{
  "arch": "vit",
  "expert_mlp_ratio": 0.5,
  "residual_init": "none"
}
Rows from block 3, named by matrix and row number. Rows with one number belong to one attention dimension. Each number is 200 + 20 x the weight over its row's rms, rounded and kept within 0 to 999. All counts start at 0.
# v: attention query, key and value (stacked) (model.blocks.3.attn.qkv.weight, 576x192, the v third), inputs 144-191
# proj: attention output (model.blocks.3.attn.proj.weight, 192x192, transposed), outputs 144-191
v.68,211,183,174,206,241,190,214,174,179,175,223,191,186,201,214,201,193,166,189,192,231,212,187,185,193,155,173,176,206,175,216,215,190,220,174,224,164,165,220,231,216,182,189,193,221,220,207,202
proj.68,200,208,231,225,220,204,209,187,250,219,206,188,177,225,191,196,209,228,228,226,174,181,168,192,166,208,181,185,163,226,211,184,263,168,166,166,200,213,232,204,184,168,202,242,160,187,220,191
v.69,225,184,218,208,169,203,203,205,215,188,210,194,167,187,223,167,191,168,183,201,227,191,202,227,227,219,193,183,162,202,200,203,195,153,207,202,223,182,213,168,197,196,179,230,196,188,184,183
proj.69,183,204,177,187,180,209,196,199,185,179,166,198,216,207,195,187,189,176,200,224,164,195,227,221,193,188,192,194,222,161,216,201,198,216,197,192,168,192,216,214,221,195,174,203,206,190,174,197
v.70,204,218,213,186,178,224,195,244,194,222,209,211,180,161,197,233,218,195,203,218,194,219,205,198,208,205,212,166,206,206,219,190,216,216,195,242,196,195,263,183,203,200,213,200,207,197,194,183
proj.70,198,190,185,209,202,172,186,177,209,174,186,185,184,249,195,190,211,171,190,222,199,204,210,236,228,156,187,221,200,189,188,201,215,213,213,217,214,193,204,205,201,182,188,205,223,159,201,233
v.71,199,233,184,200,173,203,198,229,190,195,177,209,222,190,206,185,197,208,196,168,169,209,208,229,219,189,221,204,212,221,173,201,198,256,183,207,208,189,204,211,198,207,197,224,232,212,197,233
proj.71,175,189,225,206,218,161,196,202,173,184,220,211,203,181,178,195,170,199,226,199,205,192,165,211,202,193,196,157,176,183,162,187,199,222,201,168,163,207,169,219,224,177,209,179,204,215,182,185
v.72,205,213,171,170,225,219,193,185,163,209,168,202,169,195,185,224,198,205,212,213,188,200,205,196,189,200,160,206,204,220,192,195,188,226,152,205,209,203,220,242,217,188,210,205,262,213,213,184
proj.72,196,247,186,252,169,211,151,175,240,189,212,213,206,229,217,206,235,192,257,209,225,231,200,187,223,214,216,196,209,186,184,202,233,223,210,238,207,216,175,205,207,199,161,180,194,209,205,195
v.73,191,209,198,192,178,169,171,211,259,211,227,197,230,167,147,180,180,192,218,172,157,216,230,211,194,162,210,192,201,204,199,199,205,220,209,201,187,204,190,194,200,217,192,208,210,171,196,234
proj.73,233,192,195,212,202,212,211,207,188,219,193,214,187,250,215,196,182,235,143,214,179,174,204,215,215,200,161,175,238,189,203,185,160,195,226,208,211,200,226,207,188,177,230,202,205,185,188,220
v.74,188,213,211,181,178,215,160,195,249,198,187,212,214,184,198,213,178,193,199,206,166,217,222,218,217,168,217,219,179,207,201,177,191,192,206,183,215,195,174,212,221,174,202,184,203,183,194,205
proj.74,171,209,210,182,193,226,181,202,155,196,155,207,197,229,200,183,222,220,256,207,210,209,224,214,216,216,207,172,216,199,153,203,211,190,176,214,207,181,194,207,209,212,207,183,188,162,188,179
v.75,206,181,204,191,213,212,166,226,194,199,172,225,230,194,206,223,212,218,196,198,197,186,208,189,237,177,217,198,177,185,183,164,148,214,204,234,170,205,228,245,164,190,227,221,189,196,200,208
proj.75,190,210,218,184,188,211,178,169,172,196,226,186,180,202,190,188,199,218,229,201,197,178,144,208,237,198,140,211,200,206,243,196,213,208,169,224,237,211,200,187,226,192,242,167,218,166,248,214
v.76,191,215,225,176,194,215,219,228,216,193,182,205,226,182,180,203,234,183,221,175,200,190,164,187,185,205,183,231,182,171,199,201,203,177,227,196,221,224,201,217,189,210,185,209,218,223,218,234
proj.76,192,201,162,165,185,166,202,188,173,176,205,178,211,212,195,228,220,215,141,198,185,170,196,208,215,198,215,220,151,216,217,246,212,183,177,185,212,186,215,192,198,212,178,189,196,196,189,196
v.77,226,210,219,223,183,212,205,178,182,224,189,195,183,208,187,209,183,221,224,195,211,196,191,194,203,216,190,216,171,188,202,171,170,224,204,174,243,221,229,181,227,211,208,183,199,188,205,224
proj.77,244,201,219,202,171,210,195,212,190,210,192,195,215,172,209,174,233,183,201,175,202,225,195,200,193,199,185,194,207,218,207,213,216,191,218,220,206,179,240,205,192,187,198,168,194,175,194,225
v.78,201,245,201,219,195,190,212,245,226,219,217,194,198,223,207,175,201,184,214,197,221,162,173,218,207,210,198,197,181,204,196,234,206,177,188,207,217,192,208,192,173,216,243,197,193,233,184,221
proj.78,188,197,169,197,209,223,206,179,194,212,187,185,222,184,192,217,194,222,181,174,192,213,210,193,178,265,174,218,203,191,241,190,209,214,174,209,221,166,221,198,180,175,203,219,202,167,162,207
v.79,194,218,230,200,204,172,196,188,222,205,193,191,191,189,196,197,167,224,195,196,190,199,191,161,169,225,201,207,200,226,173,177,194,209,208,227,192,233,235,170,171,227,201,198,242,169,206,198
proj.79,202,216,197,172,167,219,189,192,175,186,178,208,220,196,223,152,228,171,178,226,195,197,219,208,193,194,198,201,229,207,172,224,218,191,232,188,182,200,191,209,209,173,221,226,212,187,221,197
v.80,200,218,194,207,257,221,188,213,188,215,215,178,188,238,165,204,207,176,175,182,202,180,185,182,184,189,189,182,211,203,197,237,209,156,203,205,224,219,169,224,187,184,211,201,188,171,207,190
proj.80,172,179,152,185,189,208,197,189,190,180,203,216,221,176,195,203,197,218,158,184,223,186,212,209,229,221,203,234,219,223,204,222,221,226,216,180,203,219,190,189,184,182,229,208,156,191,184,220
v.81,209,220,190,227,151,236,216,198,223,190,230,177,185,187,234,198,208,200,237,234,217,214,205,206,228,201,208,231,191,226,203,193,201,184,223,170,191,200,164,162,202,191,168,158,183,190,197,201
proj.81,225,179,236,216,221,204,211,238,195,198,173,187,210,197,165,179,182,191,203,163,179,181,218,220,189,177,208,183,198,203,199,215,209,193,208,228,178,163,218,213,194,212,231,154,205,222,162,182
v.82,190,206,197,243,225,186,210,235,213,166,199,193,230,200,193,188,241,191,203,185,202,212,222,229,208,216,211,184,197,176,196,214,218,193,151,195,215,193,217,227,212,216,193,196,204,222,233,184
proj.82,213,203,193,198,200,194,216,221,159,176,199,201,196,226,207,187,163,211,202,190,181,183,202,225,211,208,199,172,218,208,194,186,201,235,173,165,219,191,202,205,165,202,184,184,200,208,206,180
v.83,228,173,219,203,189,183,209,183,199,196,219,196,230,218,248,183,204,207,219,194,210,218,199,191,182,203,176,173,199,175,173,185,218,198,231,186,192,214,199,203,224,238,201,207,169,198,195,161
proj.83,209,176,210,208,176,209,240,212,216,205,206,212,201,180,199,210,198,193,177,220,209,201,187,184,192,184,186,198,221,203,155,195,183,178,189,240,185,181,202,219,209,194,208,198,214,194,178,185
v.84,237,183,193,198,225,159,214,188,182,184,231,238,195,208,200,238,202,203,205,233,181,204,198,203,200,205,195,164,214,164,191,233,217,225,205,203,212,197,214,224,217,189,215,205,174,186,185,187
proj.84,184,188,209,189,213,194,169,191,192,194,203,193,191,194,207,228,198,163,212,167,211,187,209,189,221,200,173,189,215,177,190,199,216,151,218,210,163,235,158,223,219,168,185,200,200,179,197,228
v.85,208,185,216,195,224,199,186,225,196,155,221,218,202,207,191,203,212,230,173,189,204,217,186,193,241,202,227,198,208,204,219,166,213,204,203,214,196,202,189,204,159,166,205,219,192,191,191,203
proj.85,225,219,187,219,192,207,207,210,214,185,195,204,209,192,196,198,158,192,232,185,191,173,185,206,209,189,200,228,206,187,190,237,197,193,180,167,200,194,193,205,224,188,183,193,192,173,218,256
v.86,210,219,197,216,241,163,199,179,228,175,203,163,202,209,196,169,189,170,195,211,199,184,216,183,182,201,206,195,203,205,204,187,151,208,193,213,197,219,201,189,225,241,208,202,204,143,178,189
proj.86,196,201,219,230,159,230,212,192,220,221,194,228,214,193,227,196,219,207,199,239,218,221,190,194,171,202,168,221,184,190,206,190,187,186,213,181,187,174,197,204,206,189,176,209,169,214,206,180
v.87,229,248,193,192,210,197,211,174,201,172,219,198,182,204,179,206,236,214,210,172,214,171,228,209,203,207,207,237,175,158,208,175,214,204,199,202,205,189,200,211,183,171,201,204,227,211,157,191
proj.87,201,179,221,182,204,226,234,185,230,195,225,198,175,179,190,168,214,224,218,188,193,185,193,216,180,198,227,199,192,175,182,230,195,191,209,212,224,219,217,196,210,225,175,203,183,187,214,217
v.88,215,251,194,185,189,197,204,247,217,221,200,172,183,158,172,190,203,173,217,174,205,182,193,213,202,225,202,214,223,210,231,177,204,183,172,223,227,180,191,200,223,207,200,212,224,204,219,214
proj.88,198,191,195,244,204,195,254,164,197,181,211,213,208,230,170,241,219,210,179,227,185,242,207,214,198,216,197,194,182,206,186,197,219,196,227,204,184,201,182,184,213,189,190,201,181,188,191,202
v.89,217,201,197,203,182,196,196,252,272,218,222,183,187,168,216,216,188,179,210,201,219,197,223,218,204,230,244,218,162,195,196,180,223,187,250,198,221,197,233,184,187,217,187,197,199,185,207,211
proj.89,176,207,188,166,220,225,223,182,190,202,183,202,197,177,198,194,158,211,193,203,164,196,229,200,212,196,210,202,192,214,218,176,167,179,237,175,224,204,204,183,191,201,210,216,210,218,169,180
v.90,221,169,196,189,208,210,203,199,200,249,181,217,193,217,201,193,182,219,187,190,204,182,211,211,180,211,224,141,224,177,222,227,212,177,221,198,200,163,218,191,206,243,195,200,176,197,193,195
proj.90,174,205,222,208,218,193,211,191,214,185,242,189,205,183,202,231,182,188,238,186,214,214,212,212,173,185,191,193,195,214,198,181,197,183,187,202,171,182,194,204,195,201,218,231,193,218,234,174
v.91,226,222,210,177,217,228,188,218,171,219,194,187,201,205,182,216,192,242,196,183,209,192,206,231,185,209,208,179,189,203,204,185,209,201,196,220,198,192,182,217,186,210,222,191,245,203,214,200
proj.91,192,192,180,221,193,208,189,203,193,185,194,216,174,202,196,186,193,204,197,248,231,215,163,239,224,180,188,212,219,191,225,195,186,212,185,220,193,204,196,199,202,235,194,202,196,170,161,238
v.92,227,225,194,191,214,180,196,203,190,215,191,180,185,158,212,209,216,181,221,221,212,228,154,199,184,189,170,201,172,193,207,231,189,213,206,203,183,185,216,227,185,197,194,218,180,179,249,185
proj.92,187,211,157,219,217,190,186,178,210,196,171,175,186,226,202,215,184,202,195,232,201,170,216,194,202,217,208,209,208,211,190,146,218,179,184,201,195,221,178,165,204,227,169,208,205,194,214,223
v.93,219,216,222,193,214,190,199,166,167,173,219,152,215,202,200,168,200,196,187,196,234,187,178,196,195,195,196,185,224,220,185,218,228,178,178,212,208,172,226,208,194,211,211,186,195,198,223,179
proj.93,232,190,191,179,144,170,176,196,226,195,188,199,240,230,204,251,177,203,195,201,218,196,214,218,182,197,204,228,225,196,188,217,196,221,190,166,192,212,205,222,229,180,212,232,218,188,179,208
v.94,261,205,196,202,185,218,198,185,208,172,234,209,172,200,171,230,219,179,183,198,211,221,222,226,203,185,184,191,189,189,184,197,221,192,219,214,161,181,168,224,183,182,180,219,214,180,188,216
proj.94,157,169,182,207,179,197,163,203,205,179,169,210,221,181,186,197,235,244,197,194,209,216,177,205,175,232,238,189,223,226,188,188,181,211,180,196,230,180,223,199,151,207,194,217,181,185,183,214
v.95,148,203,181,209,237,200,197,186,229,225,219,216,214,182,197,186,219,192,218,160,178,215,194,193,179,211,151,176,220,223,209,247,204,201,174,221,192,187,182,155,210,192,242,202,179,180,210,194
proj.95,224,194,164,216,202,181,255,188,182,177,177,228,180,214,154,214,187,199,176,204,210,162,196,195,217,225,207,204,196,189,168,171,160,236,206,210,191,202,206,223,195,203,211,230,197,192,192,163
v.96,252,209,198,212,210,205,199,215,180,210,177,225,200,206,188,234,179,221,205,193,171,182,245,161,203,200,159,182,192,195,225,199,218,215,171,217,195,200,228,225,212,197,224,202,185,185,198,234
proj.96,185,181,170,170,189,240,179,180,225,193,189,194,196,211,193,198,194,178,218,187,229,233,177,180,243,211,205,197,236,204,182,196,148,159,217,231,200,228,205,221,203,175,203,229,171,200,181,204
v.97,187,207,180,173,205,188,246,190,185,231,212,201,190,190,186,228,181,219,190,179,224,200,163,188,184,238,199,192,257,231,216,204,218,163,164,188,185,199,180,192,228,204,197,195,193,190,220,189
proj.97,211,187,176,196,220,195,224,236,216,179,223,186,229,182,231,192,208,220,185,191,206,219,180,192,150,172,199,188,191,213,198,202,205,186,165,205,173,217,227,199,229,212,231,226,214,205,204,177
v.98,206,193,177,206,199,206,182,182,201,169,219,153,197,176,196,206,183,194,185,176,188,210,184,205,215,212,194,211,234,175,227,217,209,212,198,224,177,189,178,232,215,214,219,212,207,166,218,205
proj.98,168,194,233,178,195,188,180,241,210,178,215,249,204,192,218,199,199,216,152,170,193,227,193,199,194,221,198,213,184,205,199,208,183,210,202,179,195,190,204,204,195,216,153,212,190,174,189,228
v.99,221,229,196,236,201,203,219,216,207,214,228,198,178,207,193,206,194,209,211,220,181,182,228,243,229,226,152,209,177,213,223,199,229,195,199,157,204,207,214,204,162,194,201,202,215,199,177,195
proj.99,208,174,209,214,205,195,224,196,205,188,202,180,200,212,192,195,190,225,209,169,176,194,218,203,198,255,229,195,220,201,169,219,219,207,172,231,213,203,195,200,199,199,185,203,216,241,186,206
v.100,232,230,221,229,207,207,212,238,187,222,192,222,216,214,187,191,202,211,161,213,195,179,189,198,215,282,189,222,218,216,196,207,217,189,204,164,217,218,200,201,167,204,209,179,202,220,197,227
proj.100,192,212,197,204,201,192,199,209,174,178,204,207,224,181,201,168,221,201,200,170,225,210,206,225,215,227,240,150,191,218,172,207,210,204,213,213,223,198,215,168,222,216,203,202,203,199,202,197
v.101,194,170,226,199,239,208,229,234,172,194,199,212,191,188,232,232,221,177,194,184,212,187,221,180,213,197,174,204,237,205,213,225,193,231,174,162,213,192,212,203,207,201,188,196,193,228,218,197
proj.101,223,178,176,225,203,157,216,234,189,199,173,186,159,187,172,172,205,222,213,171,192,211,216,191,223,174,181,203,224,227,187,174,204,188,193,225,208,175,195,167,163,214,194,192,183,244,216,171
v.102,205,195,206,161,217,161,214,198,162,234,208,200,182,219,196,213,211,188,183,189,198,205,154,174,185,198,179,226,182,215,190,220,201,198,184,191,192,177,213,183,187,191,199,200,202,201,201,196
proj.102,215,203,185,197,239,201,233,194,219,173,209,204,206,206,189,215,233,220,227,210,186,230,229,194,216,253,213,169,170,217,189,214,243,220,175,220,179,209,178,219,201,203,187,248,174,202,217,180
v.103,257,196,214,202,217,193,179,244,232,220,176,212,233,234,178,176,157,181,210,191,166,185,253,185,187,209,203,159,198,180,202,199,182,215,176,220,206,182,230,202,190,182,190,192,176,199,215,197
proj.103,174,212,200,198,210,189,213,190,181,188,212,187,215,195,195,188,177,195,182,192,230,221,193,189,243,209,173,199,214,198,164,215,164,190,208,206,213,224,191,210,170,175,202,229,201,203,180,190
v.104,191,236,176,176,193,211,170,216,177,166,177,200,207,188,197,215,180,202,183,206,214,215,240,239,189,167,196,205,177,200,161,199,228,178,206,192,158,192,168,205,216,184,187,213,227,209,226,170
proj.104,184,175,202,173,216,183,204,223,169,194,168,202,207,209,218,187,151,211,204,205,217,172,222,188,210,227,209,197,219,221,205,175,163,179,193,216,209,191,193,194,211,205,190,215,217,182,173,200
v.105,174,184,183,162,200,204,168,181,225,197,200,206,223,184,194,218,194,219,202,174,162,207,174,198,226,163,217,201,213,200,183,193,181,190,198,242,180,170,195,180,185,177,220,206,185,212,196,209
proj.105,191,189,168,169,180,211,227,175,197,173,225,231,159,194,194,184,204,207,184,245,175,169,192,202,203,201,210,226,185,213,219,219,199,258,196,180,225,218,196,217,209,253,229,204,213,184,205,195
v.106,190,212,198,242,185,181,226,198,188,173,200,192,203,186,204,211,184,211,209,225,201,194,221,178,162,217,195,195,153,199,248,220,196,179,218,193,223,198,222,244,205,222,189,189,172,199,213,188
proj.106,204,173,185,171,177,213,170,216,181,216,194,201,200,184,167,174,212,178,187,232,214,223,157,220,181,227,259,202,225,206,227,194,203,188,219,192,211,169,198,172,156,202,226,236,183,224,189,201
v.107,172,224,196,207,154,197,178,197,215,194,212,200,216,203,220,192,208,209,180,213,202,222,210,188,154,181,193,197,221,232,200,168,192,212,214,195,214,208,178,202,267,205,204,171,205,154,196,208
proj.107,214,180,217,192,206,207,179,222,208,219,165,192,215,153,199,205,188,221,191,230,182,210,174,228,177,224,192,209,192,206,197,189,225,188,185,198,201,168,208,224,173,202,184,204,173,195,179,182
v.108,168,194,220,171,152,203,229,162,157,211,171,186,199,182,199,200,202,173,194,215,195,184,154,197,197,200,230,188,170,204,201,225,227,178,175,197,241,235,197,242,158,202,209,192,221,209,230,222
proj.108,199,202,166,163,212,167,171,161,181,223,219,172,207,166,191,229,214,182,176,182,194,176,214,198,192,189,200,222,208,182,215,216,222,202,207,188,193,210,211,193,184,215,199,199,203,204,193,209
v.109,179,227,225,212,196,165,217,216,207,231,218,209,199,204,228,202,193,184,244,214,158,198,186,201,184,201,215,181,223,247,186,201,156,193,215,205,208,197,217,169,193,216,197,183,199,178,224,188
proj.109,209,228,183,170,195,195,249,213,211,211,182,201,165,214,201,207,169,200,159,234,185,172,207,207,213,203,183,173,203,185,193,201,229,191,222,222,249,224,193,204,212,217,180,183,223,217,183,195
v.110,197,224,191,153,187,186,198,207,190,186,192,186,216,228,191,217,238,214,232,199,212,207,171,217,187,194,180,219,180,165,204,200,193,215,179,219,205,177,253,242,195,211,188,193,232,208,250,237
proj.110,202,165,218,210,217,182,169,191,192,211,201,171,231,223,173,223,198,232,232,227,199,187,180,238,215,210,202,168,189,208,243,201,240,222,190,201,226,219,179,187,190,193,217,197,192,179,179,215
v.111,200,191,189,180,224,192,140,206,167,206,214,190,215,174,224,205,164,179,235,218,190,189,195,186,189,172,174,209,161,194,156,235,178,200,195,217,218,201,234,204,171,184,199,205,168,194,199,218
proj.111,182,204,194,172,217,192,208,179,212,219,220,224,210,193,194,184,195,226,182,223,207,224,191,192,214,201,215,206,227,188,235,198,224,178,214,185,208,219,171,209,189,177,228,190,203,195,207,210
v.112,200,169,216,190,216,222,197,185,158,220,196,179,206,196,243,207,205,203,211,200,198,191,205,175,202,185,171,193,203,210,223,218,210,188,205,209,191,198,220,206,177,218,235,171,187,226,235,227
proj.112,206,194,185,239,225,187,237,189,204,189,198,181,196,195,206,187,195,180,241,206,204,211,206,224,215,193,194,205,202,179,207,184,185,192,192,189,204,196,210,211,208,185,242,206,183,226,173,182
v.113,214,218,216,189,228,187,166,217,244,182,232,208,231,196,212,195,196,220,163,181,205,196,226,208,215,200,224,185,220,201,210,208,212,209,211,192,231,166,220,205,210,188,195,194,165,267,205,240
proj.113,200,171,186,186,200,214,183,184,190,203,164,193,206,228,200,221,152,227,193,203,205,200,188,207,196,179,207,203,190,217,210,230,187,186,178,206,203,180,213,226,197,217,228,222,194,208,179,169
v.114,201,196,182,211,205,219,199,187,180,205,228,187,176,145,160,183,198,206,219,205,201,181,173,187,210,170,188,201,188,173,208,203,202,215,191,209,201,165,247,230,235,184,215,229,191,207,188,217
proj.114,198,211,165,171,190,207,205,182,179,190,222,196,189,220,184,216,231,176,178,224,229,180,195,189,203,248,221,200,152,179,211,205,158,184,219,179,176,193,186,199,174,196,222,186,218,182,247,181
v.115,180,199,233,185,146,275,234,177,194,215,234,174,182,196,214,198,224,195,174,188,191,146,168,223,205,230,183,211,184,190,181,184,229,175,200,196,166,228,175,189,202,172,208,197,210,182,230,223
proj.115,207,218,196,200,215,198,169,209,148,186,162,204,204,163,190,205,206,195,186,189,218,224,184,176,191,202,220,196,209,207,208,210,192,217,196,221,204,204,212,175,186,214,215,211,240,205,185,197
v.116,204,186,219,204,205,268,208,205,218,205,180,179,191,203,228,208,193,180,162,190,199,195,223,194,187,214,236,210,140,216,234,219,184,204,213,183,224,240,177,183,189,214,200,195,209,203,201,212
proj.116,213,194,177,212,200,233,204,201,159,191,185,188,202,207,187,184,182,199,220,218,226,212,197,196,215,152,209,248,199,168,192,198,206,195,228,253,227,159,241,202,188,205,202,228,190,246,196,206
v.117,187,184,173,185,210,209,182,237,156,220,237,177,218,234,226,230,184,246,189,194,188,214,226,158,193,176,207,197,211,225,193,211,222,208,208,226,177,192,183,214,172,192,189,199,193,213,210,180
proj.117,217,208,233,225,196,173,226,182,226,186,180,178,203,204,174,167,212,185,210,188,207,179,157,191,232,205,203,199,190,204,228,242,243,226,183,241,201,192,198,227,239,184,236,220,204,208,191,175
v.118,212,165,181,220,178,206,190,176,198,173,218,229,218,201,211,174,180,212,184,177,174,188,211,204,181,192,203,207,194,169,192,186,218,226,204,204,198,214,180,181,223,201,215,217,181,173,152,188
proj.118,178,188,218,200,185,227,241,226,220,238,190,184,155,176,193,213,204,208,190,187,187,202,169,168,209,220,199,187,231,208,187,205,191,204,221,184,189,184,193,172,200,187,190,228,202,195,218,213
v.119,227,218,208,233,189,217,181,200,173,223,188,191,227,183,195,188,181,190,205,219,186,175,240,219,154,223,201,180,204,181,193,194,197,178,190,190,177,200,216,219,195,197,205,212,179,188,186,183
proj.119,190,212,208,204,200,177,207,197,206,163,209,235,172,205,174,207,169,222,232,211,194,187,213,201,209,205,180,161,205,190,180,187,213,230,195,197,241,210,156,204,199,215,211,201,232,212,181,190
v.120,216,212,244,240,213,188,246,208,206,183,187,231,203,229,205,202,202,183,165,204,236,201,153,186,229,228,167,195,200,214,207,164,234,175,205,196,229,173,232,191,201,181,193,210,191,214,202,171
proj.120,192,217,200,198,209,190,201,213,248,228,194,186,175,212,241,196,161,187,210,206,180,224,207,226,195,184,238,162,195,218,201,232,160,211,199,176,208,199,210,182,215,163,227,218,184,179,223,194
v.121,199,214,207,218,184,230,203,223,208,211,221,193,229,208,219,187,207,204,175,172,213,204,202,161,173,228,226,203,189,209,220,189,192,189,194,164,201,211,202,159,212,185,202,220,214,192,246,201
proj.121,199,171,208,215,191,179,221,194,186,173,183,185,215,169,225,186,180,193,238,210,230,204,199,224,187,181,215,186,226,207,261,216,192,211,210,228,162,167,219,204,188,213,195,196,184,206,217,195
v.122,202,203,185,187,161,182,191,210,180,227,208,206,222,192,204,213,187,213,176,221,176,158,220,191,191,161,186,208,203,195,224,228,216,203,187,191,179,183,174,199,203,217,210,230,208,182,191,210
proj.122,206,171,195,181,213,187,189,222,200,186,184,161,185,177,218,192,244,215,214,225,207,213,163,190,179,206,229,202,206,217,212,191,200,188,178,192,185,175,153,198,192,180,206,246,197,197,220,192
v.123,192,193,199,166,194,201,205,205,241,211,173,199,189,221,183,199,185,190,234,185,203,170,237,208,223,206,194,219,190,244,203,163,184,199,145,210,217,238,163,191,213,205,198,217,191,166,210,219
proj.123,166,188,208,212,184,200,210,212,132,174,188,204,174,172,217,171,201,226,214,193,204,188,213,197,214,179,200,210,189,212,192,236,221,197,219,193,214,197,183,222,214,187,231,207,191,184,202,189
v.124,162,217,188,193,188,171,202,214,218,203,197,211,221,208,211,194,211,187,185,172,165,165,181,239,207,192,218,163,235,187,197,200,230,194,204,199,194,210,197,188,219,186,184,226,197,192,192,194
proj.124,175,182,204,196,209,147,201,190,230,213,210,216,193,200,231,208,188,187,178,221,189,213,183,202,227,201,172,207,208,198,217,212,155,211,225,204,201,220,176,230,201,194,171,203,217,229,200,201
v.125,209,223,192,192,205,220,207,192,216,221,198,210,228,226,204,217,157,189,178,211,178,214,236,201,191,156,217,210,243,235,181,208,213,203,190,213,182,184,198,203,186,211,245,209,207,182,153,201
proj.125,194,206,208,196,243,231,219,232,166,202,220,180,195,185,188,179,181,211,145,211,189,170,227,198,227,228,160,189,198,190,180,186,239,190,178,209,213,193,207,201,180,205,196,241,186,215,206,178
v.126,204,201,187,164,190,198,208,208,211,205,189,219,186,206,185,199,210,186,231,217,208,188,174,230,178,202,195,218,172,195,183,193,183,222,207,196,207,184,219,216,183,210,209,178,228,208,207,182
proj.126,219,167,185,231,203,184,186,182,226,241,227,185,192,198,206,205,218,176,135,221,210,219,193,171,173,193,146,199,218,228,191,179,235,158,195,202,185,204,184,191,179,211,193,194,173,220,161,194
v.127,164,219,242,199,196,149,175,185,181,184,209,198,165,212,210,179,217,235,190,192,175,193,206,231,203,210,243,225,235,186,202,202,204,192,178,188,213,195,235,162,239,177,197,190,210,166,182,190
proj.127,217,225,206,216,173,217,204,181,228,162,214,183,198,208,195,210,213,222,187,225,195,223,220,181,210,167,212,186,215,211,222,197,214,192,223,175,176,218,226,195,181,186,181,228,203,225,209,162
v.128,240,195,218,193,199,208,193,244,193,189,173,201,214,195,211,199,177,149,213,238,217,209,187,225,214,197,200,189,190,196,200,201,206,191,186,231,191,168,216,237,171,164,214,177,208,175,165,204
proj.128,191,226,206,191,213,171,163,193,203,215,224,216,220,201,188,196,174,232,192,192,220,199,206,206,228,161,186,209,176,174,170,222,149,165,234,178,204,207,196,233,207,196,223,202,207,222,198,198
v.129,217,160,184,221,232,201,196,189,234,208,188,212,212,171,221,187,189,206,226,219,204,222,203,226,210,243,195,176,191,179,222,248,169,187,203,211,208,206,189,182,218,194,176,168,188,210,219,206
proj.129,196,201,248,200,192,181,218,200,185,220,203,188,171,194,190,184,222,228,204,192,177,183,187,207,186,185,192,202,180,193,207,174,241,195,215,251,174,186,211,206,182,184,182,181,164,217,197,216
v.130,232,185,212,172,199,206,227,181,137,228,166,194,229,190,205,171,217,227,171,213,224,195,192,154,200,227,206,216,218,196,185,181,190,215,182,211,189,203,202,189,190,202,219,204,164,213,180,209
proj.130,155,228,223,219,239,211,214,191,207,184,215,182,173,209,163,225,225,141,190,205,166,208,193,237,202,182,199,200,203,204,175,205,183,216,187,213,219,192,202,205,224,177,174,221,208,196,172,195
v.131,215,194,192,177,162,196,204,182,243,200,196,172,226,210,214,212,201,184,251,192,195,212,201,203,162,191,200,205,203,205,189,171,185,208,214,205,210,199,209,198,198,180,220,169,198,191,196,233
proj.131,185,217,203,210,205,196,224,196,219,177,229,207,206,198,198,163,209,209,178,193,187,203,226,217,183,201,201,155,225,237,173,199,217,206,183,198,206,208,172,182,211,179,206,199,186,218,248,181
v.132,247,212,187,220,224,240,167,177,196,217,177,205,199,198,219,222,205,169,196,210,208,234,211,214,186,200,182,227,190,201,203,180,188,199,193,178,176,194,236,207,196,179,181,204,203,261,203,193
proj.132,189,201,189,204,205,211,213,250,224,243,213,190,178,199,195,220,213,225,229,173,183,168,240,197,207,195,189,177,181,204,191,200,201,195,228,203,191,207,216,202,211,177,188,220,219,169,216,209
v.133,220,213,167,213,232,189,213,164,177,216,166,162,222,182,176,219,213,206,253,204,186,192,191,218,229,218,219,195,190,186,214,203,232,193,204,195,216,200,177,174,187,222,195,192,212,191,221,213
proj.133,211,190,224,240,165,209,241,163,197,199,215,183,182,208,205,203,171,225,176,180,203,217,185,187,185,174,190,227,230,219,190,191,195,213,203,215,199,199,167,205,199,206,198,190,191,237,197,198
v.134,224,189,247,193,200,176,224,193,187,212,224,219,203,199,175,186,213,170,219,195,224,168,200,170,208,252,189,179,199,183,184,186,238,225,200,184,215,204,190,197,181,222,187,221,217,176,190,215
proj.134,217,206,170,207,195,201,175,206,197,213,184,236,189,200,218,225,179,197,179,207,171,231,188,237,208,174,222,225,193,233,203,177,171,216,216,236,177,171,174,207,216,183,229,201,200,229,199,201
v.135,192,205,195,183,157,233,193,178,207,199,187,222,225,205,183,193,174,194,197,203,218,193,181,183,188,199,221,194,163,203,222,200,201,225,193,197,165,180,212,222,173,216,225,222,212,186,211,184
proj.135,189,230,231,166,238,208,246,214,201,224,197,193,221,192,197,205,246,198,176,222,209,199,188,209,216,212,185,221,200,158,192,216,195,187,183,180,209,174,198,201,208,188,204,222,215,194,197,164